Rows from block 12 of the image encoder, named by matrix and row number. Each number is 500 + 25 x the weight over its row's rms, rounded and kept within 0 to 999. All counts start at 0. Numbers have three digits each. After the name is the row's rms in percent of the matrix's.
# convs2: project pointwise conv (encoder.blocks.12.convs.2.weight, 256x512x1x1), inputs 0-85
convs2.71 097:478497484497492492495437537519499431468529528498435482551454519512514485483534496481493484532516490502508537475494477513542542473540542485494473487503479536494500480532496484518492485491478495514436504482519523481522514479484498514503479522506485472497465502
convs2.72 102:465490501459511517505509478544511464490548522488496441529495501586515489500521484512502489522524498459524541532474431487550510529451444503489495506544459540521500518524476484432485517483514479496533500455496512494457523560506497498529527538537488505511489469
convs2.73 090:497474493496489508447481546500511505501519483494509443534511483550461508495495539457507466455534497510529478521507501461486488479492473497493504509537515528492480493493496537478530568507463501524441489485514508508468482489487506506510476494565518477482520522
convs2.74 100:473470491492509502461501490491505521495459525473495486516547488529526514481469480511474489526464505540501542482485537510523444499537487511546491520494463539472513529508513481592530488503465489509492483471508454502512484483512510488491482537501512514487500541
convs2.75 093:464533491565486448461521486481484495500514535530510491518469504492509509503493484466504477499489496524495507525509497493472510487457474508537485504525535531488479485504488503442510490476532506507521494477509506549477504535503531500450536506442509499496480491
convs2.76 104:535524510433496508517473498525525525522487518523516535464550488540541502510504496516490487463506505482499521468513470535509478503481563470521473502510525530520472497529482451511500499513513499504520509465512542526476513516482518477508507549461484496514505520
convs2.77 098:499468490445511520466550495500506525501506484511461506463538505488502523477486523523455503507511494518488567511500467512497473493492485518522491510506468479511458524536467518484516503502551502490530530508483475501492506469490503512513474500515499473474487520
convs2.78 110:497554494524517488527506520526501514501516488505510480507431500404488506496507470527544501455521520542507558506520538488484532513486487504547496480490499512473526510486533535540552553506551521504510482467508543500493523468493513520476536551471474501480504544
convs2.79 090:472527509455487513534465518507530462483483486499530443498517486538484479515531525545500504463549535535488515500490500526483532484471530575487538494504533527499531482482490492425539507528558481485509511449493490516514484514501503521497518527471478500450495530
convs2.80 098:552488470502502478522539505501472503486492475503491471514529521497484504511502495496495508483483463471513545510493536483476453485491483496502525471475516505493507495472490479503473529523519509468497474485489484477503505489500496514465514478460488496486489512
convs2.81 096:527518521494504524556560516477479476518525485499493529493501488504535494495519525495481502526480480483511539477505429533550514483505491459500486505521474507528478497515509476439467517496458518512510440481499503473457516455513485477461510499494485504497430515
convs2.82 103:488517508586499528471490480483468475517497486487502449507489508548529494525546498449460490484506527476503481483489446488489523489459547465504532452496494504497535522466481491479518527528545514504486503495464507500480537506506491486470517458444491529483495521
convs2.83 098:485557511538500467481530524488483476502476538499535511483497498527470520491486468434472499508473508543489506496481505501484502511502468497469505531497551504516479500482518546457507495503459484481472494486497539510534493526490512506444509498500495472515496525
convs2.84 104:472520490414484507466518503503512505480553457493513492510501483499483514516490518463497482485522469497512590495486517490535485494495494508538494488514538487532473506515506514533493546499492494511551496466467497524483490468499516515498519533479507502489507482
convs2.85 106:481510521515491528500481522486502522507550517459544449522516465494495482507497481527466508441511510516504510527503530508519501496510462482494517489503505507467408471490468534464473527490482506489505494488511517494492501485507497480518469488495508496501497483
convs2.86 103:522556462443491508516451508462490469525519484509500503457477488502505500511499452486510505512510502546495536487525489503553516510534512466492498536486529472502520556521483511481477468491493507517512515529514557475496477513535480487444504466506490497522487494
convs2.87 097:544439491473515482469565461543492510506509504520486556468548493504482487493516576487509494487516501505505479502513378503510516485516518531503512549531411478507504490484520495559463498504531510493491535463465471502519509464498523502531517441496500490496453512
convs2.88 095:488477502468481483494499554522477523503501532494490477477497546535494484523481467475445494569417505504499507532486529502519528498509502489476529504502540509516502495490507490428488498488530480500443501455478511494490509489493492449556514484520493516531495512
convs2.89 106:497510498517512496505556512478493566510468478507478484489469509511523502507496531519512487550481491493510567471507576498538481478474428502516504486485523484481469474490556521470462549491540499458483485446494480503531540520497515545486478517454482498497480496
convs2.90 098:486521505511471519527466485472512532492503469487504447453473515489543494520484514493510511492523478500509576487509552493483516505459548490511503508491495487537450506507534520451504536519457515492502473418552449524517477488477502498515501518537518492484481518
convs2.91 094:506485512449509510468549512534494468472524507496524488481500475512508502475543558498469520481501501526519492511516514519512453520468501521531480523505450518492513529495478547517483529509453478526460505526562523520488490507474506499489480510501502510489476519
convs2.92 112:479513493480473460524539502498486521506506467507497508505491513515456498517492498459479471489537471514486529465496472459490514530483502471512469495474526482511467488471486558424540550534477508502532519411504533483487488518496523512480513547498505510503499494
convs2.93 097:531510523499487521525490529538479495519520476524501508517556494504501488504538460496523500460498482522506462516535521522500477506451467538495489518481501510515517548505542512521532500494562467532500504471515547453545524517473490534514472536570522526511561478
convs2.94 099:513515524476502463479544492547510537487472575504508530471525493429443484500480514545494529515464505520493511497516501489470469482489493485480506495461481500487486506511528494507506600500505507513516491459496490502523474499489518504472503550508488499444470498
convs2.95 096:489514494519503534483453502522515487520554487472472535457532506539515500499516471503501513501500505502499470500502502502468453490552495509498489511507515505502511473483541488537514463494506515476486486527443459524515464506502461522497455503490498498502521489
convs2.96 110:481496510512491485526471494526530536473487515490524498525379519454522488503491517446489522465502485480504553500506520508468472523550460517536495512521511499538512471497455481492492530474473491510444471482489526450505486516503483497471502515519501499504506523
convs2.97 087:506451500469484469517524528534488485532454512520487575532500489463511529526505447511501499485448469503502453541492510497499501473514523548502491471523569516540468501527454517453461486523532512461521493535527531448525507514495504504566471548506472536508486480
convs2.98 110:488529494424513533503520475518511495512520532504508531464513528524547511480549497529533510515510497528506438502470500517523456532543536505507473499493519525516517518532478551542467496500517487495500480447548507503499501550505501521493526519525472507486488520
convs2.99 097:482503531500497521494535465456518481461431504516512548494490511517539499504484431559535528501485488506486554481492513479500494506523479481522481471503563517530549535535467487494478421507508506498474503506518449459499495541517469496494511461531519503509516509
convs2.100 107:487529502477507484506500489468491498486529475487495455491475503491487510488526500482486498513550495541506431500484517473507483529515448521505519505509461496500485481537528477562494512496529504504494515522497506483494521489511526526492507494459498501481493511
convs2.101 098:456457517481479517516531539488525447474471481509533500496495507527497522508520492502504534534524534484489442518489475496506509492551454528498520511490514488517553503489504513447494500494526504499443521524506524515543479460509470523532499517437492476515536516
convs2.102 096:481474512558501487486485499520473503498492547485503473522451492480492479507457502478481512481462515547516529514491546495485470521486505468526503490510458471509469455501527536509547493495522497484498553508475464490477522472490510530542479516488515506514491510
convs2.103 103:546514488501482514504510525548531537509464490500534505523490521436451508494487480517503508503477489508502561487526513510484483508561498497492484509486479454495526517539506528491474513480516516498545537494524469474483499503505499537533485462482502494530533486
convs2.104 103:494495506506507480525525480491479451493484465482529567507468492473520484470487483509491461482476466493504460516502508501494490480602501516508515527510499458487514475501459478579500564491433482496512470520503497567518482479485456459525516469504497479495479504
convs2.105 097:532512520506541526498500482443485523496484500484522486582563488493505480490498518465523495505507502523483475516467509523470472510478482492488475488529537496507509505514508499566479487497569481495473504527482526503495536507500491546468507494484518505487505482
convs2.106 090:520514488517536501519440488481500512506505501484476555499447474493462493498509502479497513504488507458507494492489534517492480492490472496523468511514494531487451513492468507504506473483505487497537523470479524507495501479486513511446480461532507519491450477
convs2.107 101:454540517530521493438487513515511499492493483506508497471442506490523503502495444466501537523457516460511497503485465504503522497459415505531511509473477511532498534507490497463481485515550500512525499546496481499491486510507487493521490488461498519482460450
convs2.108 097:516515516468461483516522525488472482453457505491483563482533500529504506510494450508539494591452519513484489509480518524500456510500481523511486507511532521520527470519499523470520481524486506461465481510549528488491508528488500506460516487497496488476468509
convs2.109 096:537459521504478526525515549511500529518491494493478466534534514445486525499496500522533482464485491483502520513495466511471507501500496496529472529526573508508528507516540498458562484499504506502529497538492466488523518488496503537463469462508525515529520516
convs2.110 095:510474506495479515502487500514524484507491505522499476477462505487536512527492537517508471505505522498484481484499475507526558488545448481480502492516480509537529520509536502464524454511478497504496490519516523492532500521513498488470516499467495496475475488
convs2.111 100:471480498496488510526479534498489480527484488518533502485478495479512478517529477460529500449467499486487431494474498472513490494461587521492492528468498469530530512487505498450485500492459496519462465553473505530462490487485503546478495478495499504486493540
convs2.112 103:545476489518482491512510501521497542500496481483504440505538493447458507496509494519450492501478505502502536520513465477519481521473464487487495471491504497521532488476508496463496498498524508468509489520491498499508505480513501548477507445474500504509496500
convs2.113 102:493475518451520507510492502533500512480515497507500440525467496513520475480493486516461511554545502504480526507505506499519477475481502487501522517489499504521548489504492495517502455509495507506535529549504496518472515481508540509517503512536494509484512499
convs2.114 100:549516478509489497485529484519501533504477480513509506540534553507479484503501527500531501495464491494506459495503516498499530468550621494452487508516541484521478535520506522463490419518498512473541503505507449532524486552487483482555513508489508482497509470
convs2.115 100:464491484502504504540487479493520501506512513512486508442474508469497520483522540492487503485531493511461444527508468503473519491545616492464502525518477515521466487503480518481459466484495515479493487553455477457495505528513506482553481497536485494514476481
convs2.116 098:488488508489515466548492514517505457506495528484486469491454499423538508521507458470500481509474503536530457489499526489507529522467434508481483539467474509547508528476533504477461532509543496473492521523491485528481524514493485527497480513483502495488526490
convs2.117 099:532525502470502529539497489507507509521464528487473504541470474468475506531516512462466492533482490515476537482490572509493530502456561523544469483488575511502490499504484478504526456492511521490526490461496503501443493495503487505534506528503496508480492497
convs2.118 095:501499509483475514500500525503488495498471475487521492512522511505496468509507524474475525457537510503490490507515560506473443524466523490509489489493499522514566484512516453523517488500471475515528494536490505506491513487515539519514497544501513483545472486
convs2.119 108:514484477484518508532483498435519499527523551505488508488496520512489520490492485512505505533512508525491563519503424523480493518506638465496481501503559485512501499518482514516495435501505490488532515491558475494473480505506522514496474447506499507483474519
convs2.120 095:517521509481533505533528543513517497472505497499485523418480520517482471512490551501489504553479534498503461500511507525505526483537484539488491521509521455478499501512487487533457519519526487486424480486504489495490510505466487474518509424527497478498451470
convs2.121 101:468462460477490493495525488523511482493483544508487516510428517516535487503478472488454487534515500500515540481496544463495500498601528552533492456525484467534468541517488514490458473515439501475486510496480533482510503464486470467463476480511511501531508491
convs2.122 095:518511487499500510468488500539501515474478496484502509506549493471483498508514519456488502546469474497493480473514503471512516524491504477483509489506495473518515484478503518543462517490493510518532495524537532491498514502486531506516551456487500507498457454
convs2.123 093:496484484545499526482476486517505496487527516500485463453516470509507509504517587449550525484512492488512471487518524524488504501495540454485503519481466481502554461523498509533468495500488517541489475467475474510521500499492472487474476506455489482509511491
convs2.124 098:500477508545483518562481494516530527499491527492511517472475457523513505487519503468505498508495492533531472538477487499460520495502520506451482514530593507472547509538469534553527502496507487522524477453503508479464500460512487495472523502524495504498493551
convs2.125 098:483412475471519472522514510455483499465494480503483484520522483497503515475501516470463499482478496475509483487496475465485481495532521517496480494522457467479466494517474501533487504544502498487504511496450480527509507506514525531529501537491492507520501519
convs2.126 103:539477502508499516583497514517500464498491514490506462514536494478501508501474510473536503535508518510493457499488576500492520536429511519495480493502475490508539591493495513490491460514483485517535466511538505477529521486483501470490488476513516524511450519
convs2.127 102:501518518537499505461549474534496502472492508499488472502555510555517493514512484516561494546496498462497468504498491516521508523465487475515506492490520482538506540498464526511481534511510481482497452522497508540468513509517496503503486541545511487520479495
convs2.128 095:493481495511510520531518489540510514507509505526521484532498484487531494466473475540561511500467505471483558473537548470474501485487535501463468506501489463498502517471504526583525495517469500481549476516478459453455489530490505482470513477500463551488507527
convs2.129 102:485444486496488518497543525533487555491475486514490525501498480483486500492492480507440516483501486485481460519495460496502504483494504504530476515494452497514488496490487477523489539499479516513527511509511516496503515511517490521502490483508493515526473472
convs2.130 102:518572503492490528529513481524485510502534463507519529503525510512496498476508468492506493512523476495508478480519518460523517478448497490506506488498562548492477508507508442504478564499476515476525472460552473476486482509514507470519542495490495519520542500
convs2.131 107:463497477503498487486518492483531515513510539521506533466484487488534504513503479444480488492486475506497471477468461489506481497496487484525478505463518560499423489449495487534448463489495494458516472500488486532511507503484512476500481540525492525487511551
convs2.132 107:511506503520493479567493477533502473520545493519454509468508511516504515504498475480517497513504496455499509524500435492490528499456533484517506479526494515526510485485479502534542511505517501509525492520498454522476492506498492511504463531504501483490443498
convs2.133 094:483466510469516488523497478484505500530492493490468521558421496449500481496502510513532499482519510534500493495515532501473482499491459461511512519504465488543483522485484450544539543496500519488465498500498545437502494489507455486478495534534516489479485507
convs2.134 110:474547531472485501537451500516506537520510469496489480491483498500492527503487510492498478493476512481490447516497479491504535496524516498508479489505525512533500500482514465576525520498442509482566519518527450441459462507486492514458495547506497505486474419
convs2.135 102:478546517473486490500505490511482495484484463520516470446520495492546482494490481503497484544483466509492525510515495470480546512470496473520499468477487448501509524508520467519516518482493495538527510521549498509473505481492516511497512467515513499548473441
convs2.136 097:497473462473509482514425531467504485490497481486442493496502488453430511518490528460487494503512537559487558487509525495505551470508469457479501489477517468508421515476505506467476522497516511532529501495474469527507499443470489508520556472476463508479466499
convs2.137 106:479477504470511510526507483546509494504465505490477519471497494470484527484480529539492495539479506493499458510526510502540496498513452496526497544486517534519491515490551497545485528502532495513504473469515468496480491475492509498471538493520502501521500521
convs2.138 106:538507509499508478478457520483515490503445550501494562434490489525526502496473504527501497437528498480490462507495504507508465454493497516511491497493489465470475506498494520498484545508432494481529506500463489504500495507512514509521485534528503506466518519
convs2.139 100:475513527507475519494491503483491515513519514503501516498548537552513511504516506526533483524532487478488534481488482510473501535523495502491494494486551518523464510526515533529480497500510469455536512535479509447549478493486527494491470455454506478533497527
convs2.140 100:504503484539505512487510512492534517497520501499494533515478508489439509496501575534524481473542517501505442493481494476505510490449516506522502474530462510456468493533483540541485553493506496513482520504461486515511516513504485531524483465516509500500503489
convs2.141 112:525484479518489487486548472491454539477501520514478522467475495549513478511490474496514478492447506513504479509501525478526461480473486482512481496550473482446474515520489496505539494505470497499465500517476458490517513511480520528510500515494517521504454479
convs2.142 101:463513457482493457497512550473507517493435467518481494489527497503489469491521468487475496484483481478513543541509499485463470466455422511487497517488513470530514513520507502442510559501527510527467460449503537485485482487515492497514481546504521511532529507
convs2.143 104:499536497526502481536514510473508554462476526496474512481518482554504516523522507492524517465468483502506396490511490527498494474468484489472505496496457510528472524509485503513466553512494500521488491525518544519518525509525496509507490521504528496507516531
convs2.144 101:440512488495484499488503486495517580493484489500458584425498480519564496517484506477468498519497505507504466494500514515511504463473492506479482492487504473537411473501495492496517550498523492517483483483477524490447503515488470524469506534468484518444485462
convs2.145 100:465512499517500500463508474494479513522484483481512470520485488508503503515502493465466496491495467551489482513498563490493517487457430506522501508477513487521509491456464527477497514507502510511515481501513480536506490497518499507480558484479497514501532515
convs2.146 098:478510499593492496492489488492492501513496476500495520504439476448511537469514545459495512477492529534507455520490566499489531503481533501474498509504473511448552479450471520489510458506513516514505485478475473476446487498491493475522515455485506509488522495
convs2.147 095:467514515547518488519442504521485436487506503492476461526477475503487501510486493494506476466438511523518434480522518493506522495486502508526516522535457521519511530550526485526484543497491499522506522482480489514475482505500519509548497487529510505496508533
convs2.148 102:471484499485496456513421515476498437472530554505527464519515476546472492487477506491480503492495495463516460461506506492496510518535510481510492525516468473471481465517502522497525469491454482513520477557493502520501489463503454474517477553452499500486486500
convs2.149 105:558517489536514482459510490514480527497484554487499519507559515507490513518501458530513486498460488479503415535496465505486491506547561493505486512493476486518443530503504466510466481504503513458473521481475500560466506500488489510517497447528489493514539505
convs2.150 105:463430517509516532508460469499490496507524552500524465550493497480505525512491470513508495472474493511500461527494500468512461520552476498528473503506483530501479503505504467567458535514528527523507523485467471506500475457510494510452469559524518496490537512
convs2.151 105:459527514481484512533506525502502467499425508503507459442495512531485496472509534546486523477483519513495464468523541499516494471503483466494522487509456511477474545487470485497481495510473493516475527483530509489473522498498515436498467501456488497461529494
convs2.152 099:490471523516495511507534500479522514492494467539486474488470492518537500498534542482469504513496473457488518479478482521502491544441415460528519517478490496479497527500500471463524467518516489498518480463459464513482522480506495457464499516507498487490514550
convs2.153 102:446471522513512446473493529475522501472499495504534472541501479464466507503475503514489495514546508463492460507510488499528448515487508510480542511468466529462490500503472502472483484481475498547558515495509518538482482515493497518499500478503502472493491531
convs2.154 104:485515501453509488543441485497491490489530481504509538484451481460477475507489484512523505524493487458493466500502495547486516507529467526508521550497458525518487472494484525549464482514481484503512504490539455499461486522491482553524516521551520497520491522
convs2.155 103:530512523528490475543478496450502455505435506494521550482494513518509491512491515477522500462493488520483426528500467502496483537471472505493471481511508496521551467457486529481461444525516504528458521507508489487497526534498515526509515465512497523497517489
convs2.156 096:522498511484484514511436508526495456469506490481502474453482487484511519491488502508496486510487488446494483514467438475508509513480484495500485492478499510469484521478498485464520531483491476450519462456513466507492487487485511475480469516516489504502493470
convs2.157 098:497564472512533495537506501522486488496547499490519536489492503473537479500473476464559532470493468525511484499491520470492460499474559465481510540507533541513524501482478504513495469478484490489465501433540483468504477553498505510490495513481491488521474481
convs2.158 099:496486483510505465532508473453475529497487560485491541458464494487537484510514538491502498489560504535509441509475468506492494498492520473508499501547440438505479452525498502582462516491464508477470489466490528514473476508476487524492499476551491507506513542
convs2.159 107:509521509428491473485450490489500504515501506485486503509501490487492502537474507502516481541513499510491501475521538483525518478446476481502502483514478558512506476515488483496564562522556510503530563469521490456485500498506498484512460526516503476507526469
convs2.160 104:513488501516506494490532521452481478481467494496528607530486505459481511491490477489469514484482496492505478475484446492487494508578486511499510499510512487494430494475445477465428420508534495489487485538498493484482498479503507513490528518533480507491527496
convs2.161 108:491552483516477514470496448478493522494476484459499530503466485529541474490534499506457505422449487468501496470487487536500520521463547529468506489476458512510474521483472498500490417511519496464499504494496474498515503532512487501476443457471501496522517466
convs2.162 103:394467485460503476511482492481520498507504514521518559497527508556535524514527501516491485418543476509500507520516486476506493497426488515495494492435487461477457493485528484466482523489458513481502518511488520491448526500477511487472485537531480502518461524
convs2.163 110:505535521483497481521441514524506498485501473521487521490482502513447502500509546490534514488526495471490470494500515502496489470511544500482524500494535472467524464473510474567542481486494521527481518506492482474532531517501504513519474474513493502522561506
convs2.164 105:520573514494507472500517495519509475499528504496497516511510483479479478506520507515431495475499496478499454485522462522490483499528469507467504527495492481449487461497518496444488527478524504455525508497472503557488510463499494523547495491529481501522477529
convs2.165 094:516502495494516457473512539491522510498518537488516439501537469487470536522483509510519494526493508501488479500522536525532503496492478463487496494522506506474485507525516454523558471490513488500482464496512516524529484483488513511502546489496506475489542505
convs2.166 101:503533511521489513473476565510475480466502513502489514491488488509505519484486534532544511478500471506521497466508540485552486484518465549486488502437502499520476515512533479420467470467475512500510505444480512504515490496479515486510501469518488494495547471
convs2.167 110:525485512532488504499503511477527514491503478497481487466516499489528507503499484525504503492499491503481537511466450475497489529550539478502507532522434456500463513478508463520438505497504517477475467497474484533474506531496502475478486486510506499532501543
convs2.168 102:481492505500499488472481487471500557517466504512508539544548466452492507499516496488520516444498515531501493484503482497486532493570485522510508506472518462513522486476435497575515486493463496501424497448501494472482509488493488493513506448498480503467555474
convs2.169 106:511543537516487498538481518514514512527538490523523502477468489503515504514527504535500503471440495469491491516487473494513525507505491504486512515512499528519555490503526480508500467481518493476467499445495489511495468528487507557526488469497500502508491486
convs2.170 100:508495495502473511519492536483506501497511498498508525457497502472478503502527518480475501498497512512489545518523480497523464517526531499520490505500481447474506474484518484449465556504473491507558492472533545500513546488526486479520532513493499481489487513
convs2.171 104:524455498484485502514551511491531458486522498497512535517473480507497505498474495492504496488473496499483603491496461432466499510528505500532491510533531514466515485511454458546469500500520498504491491436519552529468521520501503481468553541504475477501491494
convs2.172 094:496548518557497487525525504499497546508503493495527461547469464510464500514508529497470493515499528515499500546506502492484484487548496527511515478500463507520488501496457484479521561466558505480505543497487544490479500524532502533548492505540507506487454518
convs2.173 099:469531473520532487474484508490494484518532500509471461529466494540522478522502488482475510551477498484492489504499516524504514478466579472523509501507508507460513514506478471560515457522511511532481539516484451508505503475517508513490514496443499497515503484
convs2.174 109:517486495491509499513522521510504493496539505500495482488466486445509478502513481500513488488487511482500473542476479513507524517525448508495516474524535457524535464465493473499485521524502510543465498516555514521470492510519504494524497482477498483508525517
convs2.175 107:477528514453493481473555484495510514533471514504511514514400466546523527510505537513514489416514500536500459534490523517501530491512470496508514496509513497496513497512492516520495495512457502529474503459479568525480499525507487494513489482533518504506546508
convs2.176 098:470482504478496525487510510499486469504459512518502483487505494530522517519481550499551486461519507526506463485537501517546486520484428523494496497516517548535479494497521492470519496504466502490515521511482554564523477547486504513491520461510489515508496531
convs2.177 097:462515507539497464453523507485505506479469476491540485439492476506522511503506582474495494497515501507515522502498417488476458514456543526504496483536475509470476433519472507475524500523460495481466492465484474512448516488492504500500467447454499509512489489
convs2.178 098:467520497476509519514522516496504524521497481506471490527526514527441513502474479452485517511485482469489557497527441495493485533532517512498509526510456497480518522515486540496505541524511506508555533553485476469501527493533518520532513462485494522497525500
convs2.179 099:445494510540502466479435497552486446501521492503475463524463473503464525473515542487486505488551514500510495526522489498495531500489445524514492510491511541474514510526515494466523485484510486518523503454513538512515520505518509504546526467493492485506483530
convs2.180 098:474482523532499494524489479456515472512471506521499490553503475525535493508487505497444508520483518490492478472491527490501480526481458519545504530510502515520544454506512439496542486511464503513525516476564567495459498462504513510507509491537515493495484479
convs2.181 100:518482510492478522521460520534505526500514473493481513475422492462518490490494490509504506505444492504503449470497494480526528492573508477507501518508510531486479504456529507484473376505488487463509479475480512509471493487496499499516522479518503470485479503
convs2.182 092:530500480476497519488528514478500490520555495482482478481536483499540514474497517491514494444500502527482495536516538493536496477514519492519478494507469521486510535506502524588554468487486510496526447451479536495538459492472493481461512482489500497485490480
convs2.183 096:509513520505504480483528520468487479521495537495492540528502487529525460495513505484556512488517514485504541539475463545476496508474525509491508486523542541469511459446459481442567459510495515469499536478519453519463505487497518504495495459502500504503462527
convs2.184 096:469450528503472484496498499490495494483471563489495516519476470457513536494481513514499491514491514511504500502507420460524547504450473499469499489503487461534452473514502499465485488486516507510491472574557547537483516481512549489564500447498501489541514508
convs2.185 103:472480482492520522506470494485515488500498496498490468530467486572511497511474481514434487513496487506501524489493521509527536520527495527503485522495454463497502510495498498516531387514517493519490486530522545475526525480509523509517548482503513526486511466
convs2.186 102:491516483530449499506526503506496504512507534514496473497402509492485501496514510483479511497479502484514611520523478506482479451499490490528508483504493523482520492526457472466511475485537518485479488478503466503530496533510463486453485461515499485527516485
convs2.187 103:487496515478505527520528503459477514492477465488504487498432469479508500497489514485499498471516478497507507487481482479462481499507494474497514513496536496494503511485499465498495459472494509529464485508543481493518507509493509509538508455495499486524493464
convs2.188 112:463536494543482490519504494482490475501561473509517491506458535459497486522491490516414484527493498481508482536513520509530523470462463515493525486527485492467528517484492497451491500526470503469545554494492487518517508477464502529476574481481487496480524497
convs2.189 101:502482488464510453513467490459512487487485556519515526505514493482500503513499522487493489454542497482507521504482460466463469490471565488496529499501463519488495482494442484489535463504457499489450493496484506486494489539520507496495479447563517520506478478
convs2.190 102:492528545517485483479519499502498475501477511488510535480390510459464475500490544460485515548469506492494540500465409498518509477510442485471525505512518510494485480525476508463497454489523506498514516511549487517498452527502522481468490464498503499500505535
convs2.191 097:568498516447502490537517467484504460495478548504486520513504520561466499496504491508483474531522502467490559462470487453507527454576520514491489501488479526470506492488507482571459463491433506494453515487471502560576501524483501488505463528543501496494525509
convs2.192 091:475502510448478489546524483496505468471533494495503518463515495477492476507517465555568513511534511475492474497478453482528516473533494515460497509474447538522499520528514502548509516494421499513515518499494502458487523514483483514557491508486477497489536487
convs2.193 094:528487485416513454553508505513494525493481448494519537466422491480508490489490465533574497532481506433462487554521456492511496499500503503494498512532539497518464486531501530552482526509495519461561517460450525509501513504490508499506469528493523491526493472
convs2.194 107:514528500443486500485462507505499500481472504506490497466534500484476526468502501489457476544484514509512487478499444460517511521476534519477506495488484463542475518495498510532560491487485504506522562512521490514493485503510518514509468494503500495483487514
convs2.195 095:495501483479527489452530507518512499497480518491467559473473541526498505500499491492538524565469499491492529502500503515544492490535457480457490493503537500457510523466517492503509517495544491499461512462494493512495473512540508507492494523507489497504511485
convs2.196 096:508498511471512484486468499479500500492501510531493502501554472497521516509511521447517501516515461492506565504510479495483498507483462488517485494487549473526521498496503494491492510513501492500528479518454470471535486533500499514529527505509516507467540505
convs2.197 100:446487487431514474500556531521494513520483506498477500540529505472496521493540493487512488579516469522500448505478458494506487518446468482485513498493462474509537524505453522490510512501537511530539561514532526485515524527509511526482521522481520492505533520
convs2.198 106:524468436525505486477503513503463523479467515490470539508591521524505517507497538510548486471462497449498479519517503516485532510488487486480480497485525520493558523503472485458498504522514495486476487488477452407499493498485517518502547469470502506507529543
convs2.199 107:524490530528469480457517508486496505495487509541504535480562511559503491501512460502531498572501505518488431486493423494506542477577524527484520529526487500523448478479488499503476490503498503495493519539522518521497499465517479512547505502479486491523492544
convs2.200 093:472498482484508537513496470504488497518459474519492470496481496447555515491483500538524507521497509492512481486492474490510466471457484507500506472503532454527486507540477470482481546490441482487481552453413485535566476508516534510452520471497493499507516492
convs2.201 098:492496494419480515547474512481500493501478514515465518470481505558480499498510475525521516595504492516512493494528469531466487466474495467516506486498531497525443524504500502461514475493514507514500528502519551507508481494522503531519530516531485499525506518
convs2.202 098:490499514498482496484539519486508502538511509514509501510471480501476521495503485472476485510500500515500457532515443497479491525499520495475487483478473497523471507475447526498422466502574516513479504531460487468501447563476504513483456492503491508496538509
convs2.203 095:479504504537520522483471509475538516492534499485503474423485495521450482491520513513475495495533507496483394490517464507507487499525542500475512495511479475509502467522527539555507476494498495493488531525520472526506473521465431534501425499525473481501456455
convs2.204 107:465492521476503492494504492520465549512532468476502530494539484523476478513531434525498515522508511493495496479492439522482510512450515490475488501543521512544487480510490481462480449477484484532578514472555482513463506516514519525535491530517508493515490525
convs2.205 092:470470505504503544524503484477509521515466466535479547452456535494532494502522539544478493499501507498479455491504478489470490480505498497505490505554495471484524503538445537523530518502510514501415466502507513469424555528500517506498479500517492472501463519
convs2.206 100:513502489565499468510485481477494483519509515505481509496525488529483498507512508499493489542521505517503471536521461495488555465487474506514506499488516451478521498494508494519456487488512488497518514486492467490540510487497483569446529517524491512501470525
convs2.207 096:514463473513537466478501465473509492518476477478515513486482489457505506497507508474469501470538503489502537520510448503482516489504532513482491445500444542504528512470486485453498506490499491531463501507489491533538512539531477497550500486506472503509533484
convs2.208 106:510522505475497532442488500470493467506508518475504498530445513436452497544483546450526517482484495493508501520490488489494498480484457502490492526522530486448481503501470509495449537524528509506472495507528534509526503532470485484491526494447506481469475480
convs2.209 085:482471476547473503501496465468482495499501453511491483469432503483460526474480527472573517476524497475477498515490497520490461471502518507488518476487522503520499509473511485467482517491477481510490476503487431500511505472522502500512538548482508477512533503
convs2.210 096:529547476482491502531471507515466464484512461486498537497465534495526498491510474470522510537455487469498496511515444462548535504524569495520476480455580524501488551486503494484527462500488513523531475485490506456501459523482514494427552477535481468520505480
convs2.211 102:460452528464509520506465531497487488502479507479502515541415493469476525474511499455548508463544517507485455481531463493487488521501565456503518494483531485548545515511475502582515490498515494528521512488497475512494493486525508523503520461501494485539513496
convs2.212 092:500549478477521446517490493498493506509513510486485575485495538549517487522503456506508486491466465469508439481501459479489499499526573509517492504490552483548493494494496493544470524490528488522477538473512496508459499498494506498459506494533474521513500500
convs2.213 097:517484501500497548478526529489507499525506451508460511500463511490426519474503476498545521491531499453504449485469536483518432535495535468515469467514499484519522497516513507470549546508550508508495497462546516515466498513492500493557494522515485486503498499
convs2.214 087:531515485496515519606507508501487474501526480508451552450489524493548527509505526471495499469500494442487486453516489535502505499552593430476509485517570486563476504517505520490467484467495508485503495494444446480470468552485511529507542518498488498514506551
convs2.215 098:452523472535470515498510507494521525493466498519513488456472519489455508509539507494476514566508491494518476479510415489497566543480498532479513510514499523474489557508490549496519530517505490500534513485492449477479539502509525505523505495532510486495503475
convs2.216 092:460501488467531497493519471515523504447509503485515536484509493518525498505517522545521495508524518465505466521493500494524477487490560490493489513508501452491481487498460469510511536506482504503462523470481444482459533484522507492467467526518489510522525492
convs2.217 101:445466493506520492446524497510499510505505477504519479467480501477483530493499498492467499575443520498493480517492444487466539511473409500512491521530544492488489447485509505518502531473546495526525497488539495535471502494495512510501511512504520488527508489
convs2.218 089:471478551543481485490480532489500486507507505493508525464504495488470518499477488518563494561508468491530464457504501472507468513456551465514475485457527465500499493499515503499442542497460513494453514533454492508475548503471505451516462516471507464507490542
convs2.219 096:500488478520476469484499504516472529515495502516523503489510447492442504523498496494496468444493490487502455503514441465541555496495533476506516514500518468525523502548470507446487486516513492513558514513464443535526524485490503491579523493473519491506481525
convs2.220 105:526452488457511499462520461510517475494512465477477567431471501479477471492516483516451504537493483505494498527481427466485492512496529472485499535461524477495461510521518474475515521516528489445487487449451441480480510435520491485477536500497510505486508494
convs2.221 106:480469503515465491423518503454504454502492492506519472472508469468522465500519467502495482526435512495522473562497446518522525488481538516525481502539500486509515480484506522542551480516498491517520518511469476513505508464509498508457500457448497517494501513
convs2.222 098:517492518505505515524480485486507521499488466498513533512471478455466495480454512510488503484483513468520448476472468500525495476514494494492522516521507439494539459470486487470508503515512480511497512506548494503491512477492496539510486490484501492488496464